Rows from block 8, named by matrix and row number. Each number is 500 + 50 x the weight over its row's rms, rounded and kept within 0 to 999. All counts start at 0. Numbers have three digits each. After the name is the row's rms in percent of the matrix's.
# convs0: expand 5x5 conv (model.blocks.8.convs.0.weight, 192x64x5x5), inputs 30-34, a 5x5 kernel for each
convs0.35 094:418486439524503487502446492544563511434561515506524453588533535527457513565484464557493479464490542474497446534505471582507500537609570507522528557529484517531548526492511531483526489575586518496519553621466464469587667552490445455603539450557544544529561531670569537538501560611584491486478522570481493556519408385513476436443490521388440615570595452441585555480552622584451
convs0.36 089:527572515521514506533465446506536495447439504466510479479413463497512522521439495483518561541482479446498474517453411512580408526543499603527492497496565498510490473505461547506444429454533563566533484574611575506565474527523488448506474465511530546505447518542544507550554543516533470545518525496543470398563627454495426595651538425528407581627500628459358468447454430460446
convs0.37 104:569530551543508458577624470479435471540454539539469535530494537523573622576445482545523508424420542501508441525587538493512535544576526436508458444479507514438450442519516436434427500499489472507586575504533514518577498480508469460462503514435419422525585483541578591537473462446473458501490476425434541463482582565524532641614587480532486562584471603538531545602554654551513
convs0.38 110:504467498514542519501527480438522489466499500535492488496521527472472478506534498483446490552538498532568523552629552555468443469544636474472450504531508470446506627498494469492544491530505486503460491530547524533485532542553502503523482461460491561519529517522512482499451456457515513468444443451471480510631544560479455478607466524470493528469491559520546517472569580569521
convs0.39 100:488538550563526444497579545501520507461574532521574380498613486561488459551552462422490474491465569436472507537651409410517466496440427514530533500463482508527437515535530492433525539459572447501457481593497466458491587533503481534499442471495512541543502499534607564483549516554553468541539558454440509497506453471458652574609476458600411496430551652476408449607590567439388
convs0.40 077:451509569546555525573596611513452566564547472399542559526547566449520579566508460536479477538545520463517534553572521465626571571451553597614590475540557545516527492515513484496504502531523588537496555525557526560508538555499526506531543511458512580504419537550551497542501554530480477501456504509495503455479465518544592498506542567460482483507476541481553461470544502493592
convs0.41 078:504499486433523589496447468478543478512591509570495452550508512574491511489521614508517539449411488493572434505564544525512487552515460507538443449536526534580540538517607651555492525602674527495471500573519510481520459470549568445645553580562530454534552475506517507515502423480594499474521564605460463448590516493485504473493506521530520528548527509517543508485531526662483
convs0.42 096:444453469446467511519483431484542554520604510524563570537551523578545546554481451445471478520554597587533475618612597519499572615559465472456487463488510429436475489526479436528519500440466530529487514514479515437476449440554521556534519485472533538570543477469570518516484452494479439486517521518466511554472623438536394552659510575450484534504547412492525492510456416494471
convs0.43 083:475585511438466437493527495450510490582499513496502567519537492495522506512471475552565406492482550504494479469495553578479379438519527497462506550426459452489521568558563513486549592546518514469443509483486516440466476447563556470509437427598521520545479539513549529538507529525486511622499515496485578518479499544566446538575539466551422550563583567491471541460614525484486
convs0.44 107:537500452461480551496501561546448459527617606464494605562527473527453466502394562536485516487511446476476519531502489495462468511403470481492433400519525565507565482475528572493432474585533427456538538437493527448482519520507517541483456514587479487507537567433560543516585506546509465515458458526569530601503582623449451328515602479401558589529534472538596525527557595579494
convs0.45 106:489468492456499441453466433464441438480516517479477515522480481498518497478448457474532498436403426515487452460487464508438489509523494426495539530449513584579571553609612613581544554551607491548556542560513521591521567553532455436478486454430480512497437447523502500508472491477472522501470481458437564512478501535600651571442447567559495448455465518473522530450467494456468
convs0.46 105:526508438479572543601535471518521509480438576424472539414512434450582520473476446449482478466448489464513488493533470521459421495522439458437456462420446494545554469483417446548510541554516536516523606519478520440492486456483567551506496498501454468578555474477483526531488499509477488463475478528567580527493503569535590503554487606512399518484679570436640675572521497499616
convs0.47 111:485478449472464561488436522507559557509508594564496536499537519497544515463476513391440533492473443502558511549523528470555512437456449474514434460433453474534541562442524623571533498484593508456502514543489500453501585492516467449463459463513460513434498509463453462506538545445427496545506459460500552575670471458541584583463422559401361455439472517544401514586571577512489
convs0.48 103:467511457542413475452450401506578514505504497556546416487514594545471509515489421493494480447393405559538417492419499564479466600600517555504507448500433430503498489465472486494516457456440412497497489485466438505540490403445439534467452522466516503540529503526457536544515583470435502534490398454450523472558505461507352488347439456446350320430544581441427437460462433482463
convs0.49 113:525443440463457495491526519571463430427444475506540470508463554553510483478421403503417449465494485511463580535492562512573387445518591503399382361537557537507544545519466437491475579494479539542541427419501511521474421505597496497509467505499481473472492537511479466477531551557558564393378448491436478502457486527549550504557570487541480582486515450326448458529592522596508
convs0.50 104:556406353396467539400524466481491519520486512522528442482530533457596618471454462513541473423550568480456462561612475553524416420413509589567433472432512534511466482522525529442477501522476480499489463489521515473481445515440435543578505498482582498427536490559547454495471524555424453513532517483502381483504387525558447452553365541453423434351482434436347421447467529570520
convs0.51 104:447438493478442373462458463528512537535479475540567441531541507534488524536488421336410532478447479443493498514499455419545496557527483560471501505489546507486482546538515478510594511485488532579485458452477490477479521515488478454457525526495494523488471520546460509438497496513537487469447480514543390420488440525336533523492497370572195492482521446562492432495467509428482
convs0.52 078:402468476460473499514456471510426480587525431457466543531524492522476493449477533525536512409493469522491463549546494514497544565383417490532542484491563568568534570513577584457591399439532564542492521531512483504571522523608586535514508478543561501481504449521567477564483492556603542462425524581562420298414513384458475513388394411542413510461410531500476450436591577437389
convs0.53 088:455546479530595482513460457510536547474425472506541508538485562502426466544503523551514467518538473466514539518431526525445478476512502479536430529497521582541461483504539530466493526553515512502477528597552498487397472557542455470455482467476513513525530480439503576567505451478461488567523480485466490538465513479516496473453483491520491340465549395534584519410463524514437
convs0.54 116:561569506419451461495515525499423449491502575481466489490531456477439465530447518430459476489560439527488480426513481539479472463386582595545452332492459469447471495491482501519522499516499517545480508519551546494474529555480482495441422493519531533441460530620651504437468541510478475469522434441475497575526528500490460530562521606382429550602522420548541477498467452477364
convs0.55 088:477387546489484394364409476478491378405384529553473515532532567461565532605569452523475525478384642573473539488543457469540474462453441515450480428391456572490499465467526504510471452548551580515382500521481421470551591517451510460472474437498458447444449467430427465512473553478515536518515542461478437454449446477581443476536507426485551468485492451518519507469571601529551
convs0.56 096:490501528521439486452437478567481426471531585511403445483508489488497478510481558498444457579550575496575618607495492523435429416516544400392448499569497509521489560571555501510476574499509453485472490495526562521576477510560515496464517529521479501508377558540606476418539480545496488388386454436502497503471554489442423487483479449412439377501592643465392549494522513450296
convs0.57 096:480472422530495384497501435548445455524548495460455449548554551464469583587473342422427455459401491444526526492499386470499455496417424474511469465468478463488541446542475562572476543548599632528521497536516477528479443510425501511491452497529510463453480476505447450455464510439505504436484463515450517622430395558410565477517606481518410547575451429465526604498591558535566
convs0.58 099:529511460456440524472532532523485453435606475519532443413464513492405527581458449426554515551521503482525437453541392423452456457527525434549509468524518571622511478488579568432430553518532440439411443584517485496508616560564441493558494520486506606542540513518526523491506482504578439443441478514398470530473490549509486497570541522514403501548468425511501481529451512491505
convs0.59 102:531550546511471461484474503472504455462547602533563481537598563499530578488427539521585491468498511535501407518501537534434451464503556426523505571578463491537523579494466514452490491384412386456521446474461498530499510481478447437490504568453522545500554560572663516501560605646540553508517511565592526451479486520556498564555550513478557546548471547525535549560567550559521
convs0.60 108:482475578515446495535604504504503597612546450448446505502489472452583542501514546486428482455537518446487380502585516500455489552683542450475451552484579529524469516504500498461475553538545448505494490482468512516484470464514511512411446526493494416476468571507426563537495452561506513575535496454497562430545576513482443524586443518404521401513533551549394569660597534562571
convs0.61 106:597577520497403556568550421484443473545456501484444395509533485434495428543555460447566578466477481576565469523483547621564529468480490535500351443415511499469501515524516519455515539499528479511511473520520519463487502551577482452448510646475453451531620528561515603524503583593502488544422497566480518516441469480537584479535431572543410588482515532471443545481531505434474
convs0.62 111:463474454446435466463506477552502548484439483473507477470484485444460531500506486492502422493480443517487475530583539579525496545534605532542513491564521534499541464512527460467490542542532566488578559460470518485561476475509502542548514511467490475515532450498558497486487455487472482469460530495513495398479471535456522597363465570560285547584584574369517379497461549434427
convs0.63 085:480558556564531499528508553543557388480500444521497526494439504433461529470463533497532412506492358517492378448487461456340407395448414491488490485439423483431568546396442482503529468503484516557501480492472536509518527546486451492457495497530423472465498581458469488498596523494467448571569592422487461492538380421461547583503452425407413580573462465613473467393578618560549
convs0.64 102:530511556537504470494508481473507445575492458489500458424458500529517481406567491474592545552448427483486486450495396387554521548472510465595507481523501417488491546561486553497541502490535469513506466506456518482479570529485521536557594507507512535559514496524579569525392482486483546470553448507562447469433459477481537545544501463525399526467564525492591430495489421565559
convs0.65 099:526533460427544501457455439437471460458555482386514439457500502428485353462531532503567469619410396393432517482446396389543445441623446444375404682608489463521578560523457449523493495435474516444478481525547461432477488493492506440493521478463510582450462459489526518551544462452436451534461532482502566586486406483462538504469494385474439548628503678580436487538668565485556
convs0.66 091:461411482477490504447555548503534535571636531566404551500445522477466439492445481550521546508494485513544485535527427516513454484465510478394463544463512540576536543506513513489446431352452426437513445470538529594501554597517530513473481556502482483528562531507479553538483594484530472423574611537501484497435474527522510470558422471463478528374371555492469420601569586469531
convs0.67 102:529474448451452512435553581403501492550553432474611594503466501565536510478497445531461489479520570491524434421619503502528518514525481441555523515457488499569497531474543496460491478486454498504421511460419491404508554487482502557512500494442500537478530534574452455487537500509454476524475503423510390468511436435473548378412534428483446442447444430558466558441409496485494
convs0.68 107:554458441504485476561573511500429548496394450403522539521479474499487530500542535547472500462494574585497475512519537532517458377494562524407468535486460484495509533515491521550524536551596597554536525559540499514529470469465478460478451507500482453494500559485442494515534467448459493541534551470471497399410394467484504575512544468520502485460468452373449410526561470485471
convs0.69 110:558498485558535566545470525524513490491527508454521420469470502551489436423500436453510515482450503521513522516495445511532541415435400599534391409455542550505531500473520502471450518498516517465518482495536443489435428507451513568598539461491592624520491504535510505439538540531443436538526511462440401481543512568570527496476541538428391400493499422437364474388464525477511
convs0.70 104:470404387445468570553593566528589624544580546548598515507504549562578565497469425407389396466444519498431496446436496431524427466489531488465497496478448572578538551460486514494519518478471574592542488486543582471520488496543485482506464439476428408463479477409392468431501392387468496511508467438458444461495414451535495513472492617528552501471620584579491426588514563460407
convs0.71 088:503496465521519425597484504515468491550438477436530480443443458409461462497449520498519510579439493530524489459466502556515476482510557589457569455483554493563565557528441533585535460440471505510481494544509532586529590549547550462481486475587454516483496498560513584490522494527586540489495471545566377479456502500374474415580605506443353521389457565426496473447426311420389
convs0.72 089:424587542492536504488393434453564472289414627505480583480496448454490539458570531484568459463520515535486466535483486483462486361448549425477511477420487443533534484487461588617575385400473531521428434441474510447475537492500457462476459517424465534523516468550572562475513543526542448478472552550472512568555492545477452504482553482502449369540506571531529460469475544552550
convs0.73 093:565598465570451597481508496450509461519523509587512527531535500485505459433410415532482425484519592452499477498477516546473551470502431488537451482486526480495454456540519479421521570524466449549517489500468477473512497490461515426411488565487487468561559424491499450517504524457467543466500460528530521636599539511530589461556475522429401515521564567545552380452524690620520
convs0.74 088:589479433503570494481511464486557457465504465598548547539519452490626560507478395479489538450435454514549428442486452433502493471511370565456443479492523542604500498540572593544519533533561551507486457393499482458470423461478468464457516525496532483504414523547546429497465564596442505425513540486533528505461506398447459454554484428352296435555454487466460412530512506535551
convs0.75 105:490455451479480484502535512490497569583535524536549532482498566525519597507576595547513503556578517501503549610533440400516578506404455475496447449477509489457472557510513474424536471485469398446451475482436465486496466473487543517503513515551571491492536473503472482482471483498461431498530475436379555537515534440508490543559466506440508599588510501552625533602516497558573
convs0.76 085:484498548485580524531670571533551569564586557578498456513494485553452560572473401447450522425427383471476477455509446589473427465427497544430443512492462467517467471497409476448487513452464433486457451518547584499501514399517406514490497496458473516434493428524555539530504548520556534535501471540586389458494474514459463590518481499511520480550522493520550526564436508561507
convs0.77 097:502448448505461433508517475517379386517541529446457541557513471488523558532487473455364531460576573524558376423522395494404386494486528478522566514504388578549436531532574524530482535542486442448575499419418520554511463454486459428501527604518474531497491461542568539506411469484519525500487555580418574459490555424514401495480528527578419477497536560445651509465379465522427
convs0.78 110:585608509472510551555446435470536535472500593572512411443541543528500485517524495550582493547551596474499548582557465497588571486558554457477492507479484493488492481464495544533531425439501562511506470565588540534477533525528489502501470492458469532470468501499516491440467532594518447472412495545454475395397511613499527423511476586647551404503524467532639497649550528513458
convs0.79 090:366495440488488462430476606530425438446542512491581476512432509604489499451454449559530481586514560588419578532593612530485552520499545472555507514484446481468439433433474452502498418476515545474425436550503512496481513514513548511502481497480541535487506484598589475500464542541539556517481497608605524453534464504476555568439535503420427399451514400513453573536460457459477
convs0.80 094:476481544469439498501533549592563504469457492501476489536487518424424461494620548555548514484501494428517591559606482537543492444431476407442436433502551520535600530481437477470414419529513548502417512518557570460479621522490475430526443536443449578450551528450495414530476445395446481476496507466537518584445398505569477589538497503478437422467550622494461478476567515554406
convs0.81 107:412500529523438397470523521528457489549588505518475467498475545456455493445513548514494582499413519502521493430478466457457483438470459498466432434491540576557578560520446507536541505536458458508485576493542481505527450558504565524478457461507516481435489499497487449520442552481478523476517534497482605484418422415561520441463416647594582454584588416520552568436442507495407
convs0.82 116:506438438451464483479442382447517490499539534491518482497543504494455485480549512480472512534413477494503485479486453421560463490572467549491427502492512491531540530519478538500513499457555443419553523555551434558580510494461467503434499493544571435533601513637495495629444410423423529509389464577534541523582477550584501533508551487402547529519578503529576536594509416429576
convs0.83 113:479440528538472461434424460485433469373520525475476447604560533581586497511482434465511512491450513614486536438535628464482431454495348560457502517451535548512505521497503521507507465497526518466489510490444457527542528509464459458449511427494524482508485512502533510483511462468514516423444427447500485547528477527477555470490560532524442603599566472567558558473480564544515
convs0.84 080:477547426534416545483448471405506513535523441486511521518526571570502544528529511490552497442481567489489541510596537517526461495531594567488480590489541460428432461589480436440526567538556495556474513545486507478532486558542572574490490530513433466520547476475478464545519515447516493428434501575400462600577527539516434463615496505478521559581538468528522487447617505472601
convs0.85 104:521543495500480466429416482546435415522478492572549533492495547585505492530493448458396421474509558459427432466492501472408488536484496485491452465553538486457444465541527498475462474519497521498439428506553519445429480515525539523522528565496566581521492520514589553516563555503520600586493450471521502566551598570559590465567571615557402536506515517419561529574553521433416
convs0.86 089:517456545572478507507520516504465494538513493497469433419466531459382402490606525401508511452536588601471506601598568522573540523492462559562517405437469506416413402412452444463415461443474471461546493429540528583498404474479517499537490442438512436420494493423470446424476416474531418476467558504434461519631486542598486504562525528450489473567445478449515516517478492475496
convs0.87 096:470499399428505523457432527478506507582571525424445538449542471474557508530486461442467459532495564517592501473597567459526450549507508453420510449544519518521541487509530556564543493521551489466455480553540432501509522515477446466550564563420497577492536474510428468502612618476443502530602494416449526546546457496438622615414548448486406684503640466512562420450532456484484
convs0.88 099:442427512449497563484483500479536503478567572523528523568505574428480520536447528514493500455495536513530513460522560497423577543492462487527521472458498495473481508443511516560521498558624609444489542526474449491565514468453485534575545497446500554472411462467558472436596513633460450523477486424438540541464546545401547462359511552515412464536492337473641438536553390514425
convs0.89 088:531490553529538549504494536483549485528576522513571510555509475571517554567463494466503437549457504575440451547541540483490569555505459445426501650574428430446544468575465432470474571529524512447473405417557501526442411516477546550542548521476451618447543567528538448497497468497518451506493522474485568504548565495501517540551580467457488629496598583505571547537531514428613
convs0.90 093:585524495526545493547470549553469570593507495519527643567530528458577501443476410404552575451465436533522589445459490476545448533491492518550519461479505477508508472512493581473476529511504465538542481507504436481516501519449583496510512520577521552528486443473603566480437488520558542405480465527503434573573606463606489617543578500452380433505498560563664519506465615535612
convs0.91 107:546613547490450564632562445475545523570493487569518442449481530505394429489455409483428375405589580507470515539549404430451449509396523451490461415572588429481451471541445425491513456430399498475447456495484458492453468428447518466503570611503462485506545536563527479471390484499400473435490511541576509540505498589540542446483478460537439535325485525534586495537415424440389
convs0.92 101:466536504514551551530505435501476498576514525489546568518460546602568522443444495511540495397561635541435472588436520475456494421522467560516488467441481505523525539507585602521487457516521563473430454463489512488415508451469488519488450428486544514519513473511489494515491569474514474524526509489536651471542561624541435583633621571518439441531475499570518423458476451518433
convs0.93 108:492492507515516537548543516488559519553503419487505572559492485547483586582491504479513521480466506519516432492574508463439495584530438488485531616493513469526515495473486576469466472539592506544444523552476495479539571481442492519478540465471466492480502529470502493519599562470478513531560512509507488567491481495402451488514495421453502478532507539520507478590643608490553
convs0.94 103:465502485465445436442395418494483414492489528486504496451495537514475533556517527518482434472483539428482395515497401544461532521476609486497504566589558506433461518542506521484523493469573473486477381520491471545482501470471516509522521539506524568576510434597524481538475489480511472505460405489526450561490468514462545495477495500394381490416586490427423574548478439511577
convs0.95 095:625499504496476448433490505552387378530592536467501508523525423466540489536480449521523508496459431486594538603519549567495543525560510468548568527554466501531558558452434485486455473538481467471527549460462537588556526503465550519499561584521501490521532530449471501542468524517420471455456507559549498432552582474655480480552524388362500468541277431634557466582547586489385
convs0.96 104:436393513516566402434371423442549531496412416557546577478396553523482468551451493557446440502466553541497486373471403494551523436385486499601494463587458517511491366566534545512491524543511483547502525533512548411514514545566480528546493443496480495529549583488494564542589549493487482552510457504493431581534565559538453552511542513523465438506507582537460423532537421506351
convs0.97 109:521586571562507500518510515550448476511503517476480390437496442493362436505550575548480427537533470473410543512471484468534574479500449572587472490488446481533498449480480540545513494540555550526508527553464490534504446384436481434464459526504511497483512450488470481430498512544530479536543546561506430505616463500455638590533449506542350483446533550535526409395470570602483
convs0.98 096:565487539529528458436556500501463487495518521572581481512497549524465367442469522528470561487480450519564495484557382564503514577460566428370412443515482508500471467451465504531515495473470467444504397432479487543529521516514554536503471479464480474370383521470578492455520551507566540490526550552475431441566503413570489559527464458493424582526481521382440495618551551416471
convs0.99 104:424464407505460473419440562598543492482501553498555495504426592573576528505537520559556536485485488442427453533514599541543446506485500429510526550434516486563466524506474620462467524463522526497526485491532483503507493458379403500535483537449477459432530436549442436537520528407486537512497443504497500446510524519461508544510396515622468543455466532448595511559533492457446
convs0.100 080:529604595463472536470530410435572499423486497463517553504568451491470528546444500464533489528490465393546442477421468555536478388473459571526460586524431498490507592436563546480527464546609566513494537522503461480519603493496558575545524501470538557546541505558486479493489509594532531500504572570513493472464531460450430493529491415395394480517405485517494535435529514493444
convs0.101 091:464503536495485472436501536545494473427545447517505482424451405525480418526506576558614483510534580516399469492465435469449488474493485484573530462533489498518499561481486535468419509426424463532510406492544459539477475528473598522484531507508486554515508567546547431397489569484496456560538470508496503516438557590572542479473463525409493483562477552500606521364453468483407
convs0.102 088:504431503502550479434477585589504528538476507520494484473511475476479450476438463503517499466496648528498570563546474552424532542554495460470525498519421451449523492439571515390471420470496469572436501527561475440524522578521542530519459426551527501480519516548485500492555472491456500541554488541531511556552514567518413426451498437464515482433487398406419339458534500433457
convs0.103 101:435502520511464442528476489546519434464536473494534416491550422470518525545508507500521472474482428491484533575530496487564560614536463478475460445489536525496491493605556458480540536619466497525538559518524493555524487509519487461545514514483447619547507535444444603543548583508503480489488515477526483425534574480505444673633485487511429546604465447563687528585491482593513
convs0.104 113:487550526527456530551618577512548649618580523492622622521494512536500491493576495503514440573548501502504458543580555608446512544557505440500561523400451473551495551460409478431467534451477439494555477518485480563432460496508485461463523510508446470496461490437435472496499495462439503505489530526491527520523491439475401464527491484495609596504476570600601522525612550515529
convs0.105 112:462474556506474465468584564489496485420538494555536437577541577529500525490446496532564486471592587541496508595469511461484550530519459577557531546468541461495493475515505474524479472499463478414478509544494456476490509521438522554581578563492537480514527512544566484491506528530453490556505525492504500379405477590467344512327498505339705362417592337411388477523489537463530
convs0.106 099:436477515457493471435479479455460485532525466497528493474499479564539432510496462480485477510452397452446563459501450436543556482513458588533395540548614556460502448547491528533458480452502539465504499416494474460547422546512446459438473559470521498490510424527417477520487492504456504529500470496477427508441419451456508468517543583434428359529489458707433587470460615531516
convs0.107 103:549601608568537553622652595535516586665571489522511490471528494503532496536476532537531532486531535424465500528551445489506464500488459452451421464476459473485472461472436454471483550456402459539590546448467478609624582541497487441426448437482496469447423485440375439400453433427459417439359339408386493483520574526537452374462488470542559596491552578731633584552493567512553
convs0.108 101:537605665568528537482555545507532544623490502540512556566508598537479496532488552555512449449547565580470542633414540530475520548540452492455499578498519463540498505562561492475481561527487507537612629436490564498551504545570454330337411507437507457424496441442403502462405429461444498470429487498477461421530443427521398323380507442376517452488421466413359562464483583485573
convs0.109 097:562546463528588469479519425529473484563523489565515515576506540558457486606562515517472435480463430531583496513539471574448524551481499437483539517506484443497505594524523534524522459500428533481468466473533562468457442525607546505507538441546515504566523526505505481457449437483512447477522536502472445413501506542409547604507362461539465537487514540606556516445384535498450
convs0.110 113:427515519495547461459384373490513457490470502445475568463536494483543505487530525506486471495476401455553427546470354449531525413401427559508480498538488529574548450477476560619540517473461538542515517452543512544504484530526482482491396474512529602483422430515528530418545515564488369523519540502411585532565482546439476539486617525555504471533537573494456417496525494381393
convs0.111 110:465449476511437443400472535536496503543551517462539563535474459482463491517565498521510505592462457408432528461538382474458515598438378483514494497368545519503472481570532472460491561527457432479559475402378409552509517470413470504525515446472479523505460452500555529545417518551593520504500498525492459513480461450514530521445531452457494403520533547484470550475509496522579
convs0.112 102:468549556461578517485598548499552424456530462555520483454566529477486550519486462386503528518443407480456495492647509502589506557514409568515443497488517432452440468508459476459487482506521506470470546547480481505535534454473509437504483458483562529417441484516566529468514499497565512542508419511547563508546458403588535531512564604599419514548434603494460506450448646461480
convs0.113 105:537536522431445450476461475493420459616499506558529531445422451491467386492501515505449445549605552409444543676593515514477592561553573558556585466564488496526566556497441439527549544451451496548547501492531556547519461522464539497433463474464487513477545507546568523530543568406467533484471434492528544460499529510505454513444580569490518534527642514533532389432467500599467
convs0.114 092:438526540420454458470601537447436392469452429436518495539493394472584515478518533510467479412555512447510393571586496456506497536464493464433544490505551453505517532536479421425513572535447448523517495525390489487555498435496506646556503516465520521474512569535582593474516476525478489427535429416491531490558549509496482526561607464493461588490476494546556439520512520501532
convs0.115 089:582548475484470501558470471541436508498571494505548539562524427430430491440545487481480555536477569591583491437568553562430483542497509456504574512495441494475574593511516490612539496482399520584492495484518581560564612522493519476487479521622468439563537562535601505485544483541507488620547509452466488423417519515479427496527533432494429459574396543550521442521484476437447
convs0.116 104:438438425470422469456529498505421492602469435484491548531541557530532500420521534470554426507508468485466417498558500589412475583490635525459517467575518524549516582460481487470563506463496477511467436467512509463429414434492477469524467434483461505498484505493480463478488493542589476448444455584528462564520502630353489451424506520458438505457468473377445346645689565487439
convs0.117 108:460505446404560398504504540496455493495509419553466493570452549471496608497401542488531491472491565491506410428489481460473487496513557504552609563552477494491523476573491516522506521513492504531484508515452492499484494468492499499513528574435484493519523541576436507534488513497508478413483482452468497448535466523464515376468498517667473563515499501540535556549513497575490
convs0.118 105:403448529553495444463566594568506476478370536511565470448473534543544467471541474512469559464512553474489397481539531461474429557469505417489534491533586566547479513531543559500517507552557530541461389458489480447466494575555574524463526547529496454451459471555520440483506549578531489510520438492551415481453483454477477508474465591363517596582534464419571609625591501506533
convs0.119 112:517407402468576510487501514567524478588489514437487491517479457539574506476491484549475496521619458520428543597441516457555539594558450496546475482449495488517522521508473488490514481490562498464480512461417460530518491472457451515582519447455534571499463551497462467435495479399508527437510461507531457514491527524591536563439495529508591494513523500427577495519555564584448
convs0.120 107:488438457435417476477511441458499541593502495563509579575569524531512510585438415545506538407554574459473448584593448474481454520453470520462464482525539506462485497584565529482519565483460519497547500506516445491464496510454509508473541562512491532493585524514592545586477512550539531530551544426493420505440541609535442447622566613551431461489513603626504431491431467441400
convs0.121 114:480466513565558519537559507543488467529525519520501520490483514534546497523482492476466505427504483400483477561513426437495574571510455541615582497534449513495447477502474456402424529495470421467490497508517518476531516526525517522549524544467493518591548456506596564482524541566483447601547413385381509494533615600569506445559583559511432468573581433483536572525480545476498
convs0.122 106:545542451473497551523445395556521568511451438514537508502520602568518476507483498466467493442551526447489532583625467491454515542493535497505516504538505451502556546461464519522516488503524548541515529503478456476528515478482495520533581542500504595527544443491541525525502487507530506484479495538496594524479503466568347490479530593423524452557578576528430480499500426392549
convs0.123 102:475513415471533567500455507528475536592554490501570567505466562535461442385466490502506537474522494581460501504475567459525463401407419561574418414456455438504548446416424490454459458543541460451473499507479492529470489464477502538561460498544566542438482510469454520521472493492473484485483458519478506525492589519531536333516520432474434403525469581528398477559501531510577
convs0.124 101:544543556539578481530583573518509574548612483467494501593556457524547576597566540496495443458479475527535453507522561547492509558580523489500494435459509486362445448538584478406478503475501511554476496502507521552522521510476418445511567527442392373539510476487468596551500534567580517494526539508490483590593616535550537449600567514515516591508530575558526521417497556520458
convs0.125 098:518564508471464468495509587490492479513618500460497505580507414479496481474454513543563482434550545630529465514571516579457530483432466535510443491434553518488452451503507509452477507419482483429519442466474494513446479534536459474455457479523497485407446499478472420446498499483498488481466484442442606474389475445609535480485451512522514482433424586392522483507492534558552
convs0.126 074:513568447493460464504512532595463412487494485384446447510447455498456397531448458554504462558586535479552475539524528482454458535486514541577577476464500479538535459534525595451397552446536428503520426506470511481486457548556494445497460540455477541567527558470452469445552469480505469510501593514476514550548481634522490484506485476554508533475511494516420441564595428436480
convs0.127 096:577548505445464563592510545430548589560592484455479502550501471522497482511555504431501518502461485536549498497462508480544497484500491553439539587463487417504535536447500523565483443491440491377498446419468470510497485517486490474468516422500520521509438484532539513454474514523545515466549513570547493524573572518425436451485517476489388485559591522485525486509663484429437
convs0.128 106:505499444425545482492514463509496457468465489473514480461525480574524554551558509535592528525490550491578523464635464603552410424516582615492512559490514459533502535440424530407561529489530495557560500603545519438452493498534578481505527481561482467545540504544423479485451479414399457494499559521528563431443427362491480518538443518465271467472510512489511460524497442487494
convs0.129 108:478437450512501511483419426495517517414469581503492444524538499517511499559514582553516535474521457528512491519582498547467469518479533436403482473462499493511513547461490520557518439469546562421518446468484446513481423437499506554483473462511489489478530523563551495543459531453471474503520530439475442464502503517530561420532553547511298461517573489422493545513509525526554
convs0.130 110:488471435416488509552420371435534555523452447514533560532523507533494477504462458404499613489483424400550475534507375434511623544522501477569498543530472448414519599500482470553635482440488518618494447459455510474451465498500475506528523465534520503458433544673520505462453577553469526501532555469501388409516561483478463562600529494493448460508501495472380495458502522515494
convs0.131 104:535465566573524451380525479524504487546495480425483507582457500537525540536437473550499452480464511546491488467470509456525539603554494520547514519451485546490462478505581578495493451564622552512474523575524497521546552502483568504468458469588528442497472565532481477388529511531463431517470506497498544562480431420492605563433445496430394447535697530413486570611535434477517
convs0.132 087:444493552446508346520495470484506534607541499544518413514429423494473452506467501431383457478518468538539380577557495498536523500518493536520485545514531481494462601598459551523562541490595541491546580570539537612560469512539456505495550495450486522488437468476511472473465518435517572545529558578577447432426415460471487410464483570416421599468557551565580621407505532496455
convs0.133 109:559574570497470462473616520502419563521477512530462501490437520551568562517474522562479449464530474548457506482428538408488517523487488405489589517493581561493495527599536508601529503521530565478479524447535453511490498513423490408457516535545497459474515500402523420483489491526500487415524558526428458548466457449448423529501480597482607365473573541429462548601613558458557
convs0.134 078:513554594534495491461581535451457519534524473536487472421462525569486488547505477462485518482482430419464459359399496443505543528522511553487541527466584613540552606472605494528488497556592543485548618565596464527457531504422403534610543585492445507561558413563461526533466423482484477446513506471513468403444482510438495492505464439552433503472495595305485535552553556531513
convs0.135 092:387532531461538480523454542512529569435505517575477497461491513411450499523435499507522527470573515512510471494419565492468500524537482557588511419560456508553436558459522428425542547465457456499552469520586550496510533528461478474501520513475479510521481578468530502505603547531446484591553535536534563531551521435509535416393453539534660420571510424460474488550492526545417
convs0.136 097:623562451501434523498433533544411417494431516500551531469510503511558511521499502560475504462443390491488498524451391509470448517454482510466464511562483527608570527479562525434468541597472469458474518544466480458459484454470505498482541474464446448509533497506478475449532545517519504563442544528624474457522465590536563601432424527525603609470585418496577481598495577501455
convs0.137 106:544562571604559543529502527546545461429489542540487480524536469499430537547549505519543518482481529472484506514432480533509513564546540485542587514503532521461435526448491442481477439475510522496503467410479474469447434454455480510548541538501515584625584466482549607515436468510611500549519525519466453483559526533500482566671531430405423536497411387314477513449414449494546
convs0.138 093:459458569612587463512584533553499536523483462459511583466498457529522511519428501504491489526431501445469490479493505546489480487495516450454426462489570555547487449579526488509483519531556509521510493529483553555523516485482510605479373457450541593503491504564499444537448504465426537446485412409513514511577563409469477441450490552414459504536419427501585543434518493575421
convs0.139 110:483490472472490462533549510437468520573506476502530557567504505500494517445531550534481493431519613574543504543602563526529550506518489488522476516481465463460468432484470461474479479489467505523473494469463502512499469476475547577546516509503563592541534493561569516475502538521488465539545578524546498524483491473487432436463482475321315474448546381379445545471380449532586
convs0.140 097:444446512520516547502489477476547494520520417505495489493400498481469531460456471464503485569470415498550541573549436508465514542484434526523563464441456487470517544457539485596571452550539563524499537506465471546537487569459541487491442461560536472497448528637435468546516560475513554532488519528462564621517485557439548424383618413398373313572451408458516615446457478511515
convs0.141 102:486511566558562568598477499501467503540506451459482431531469438557556516483482517573578614556509554463457506537512507441507465519472496451483419459525487513510497530534479460462451549465426497544454554552517582465500499448511525480495502489463559559467501496390471504482510560520485438464525476507483529582526501490575617583627511537568255499440538531620473458534424445402536
convs0.142 080:643543547444423602550539515444547507487425428516527481521528535555540483512485477421427440479417522529558473457480500513541496427450521493476371583554535521539533577511423502511546474440512513520510546548521473541548593569443584529494578527458564534508551518581531492569482551523509532566591534492444369445463523439421581462430534423470395515534453479547516358394494485461522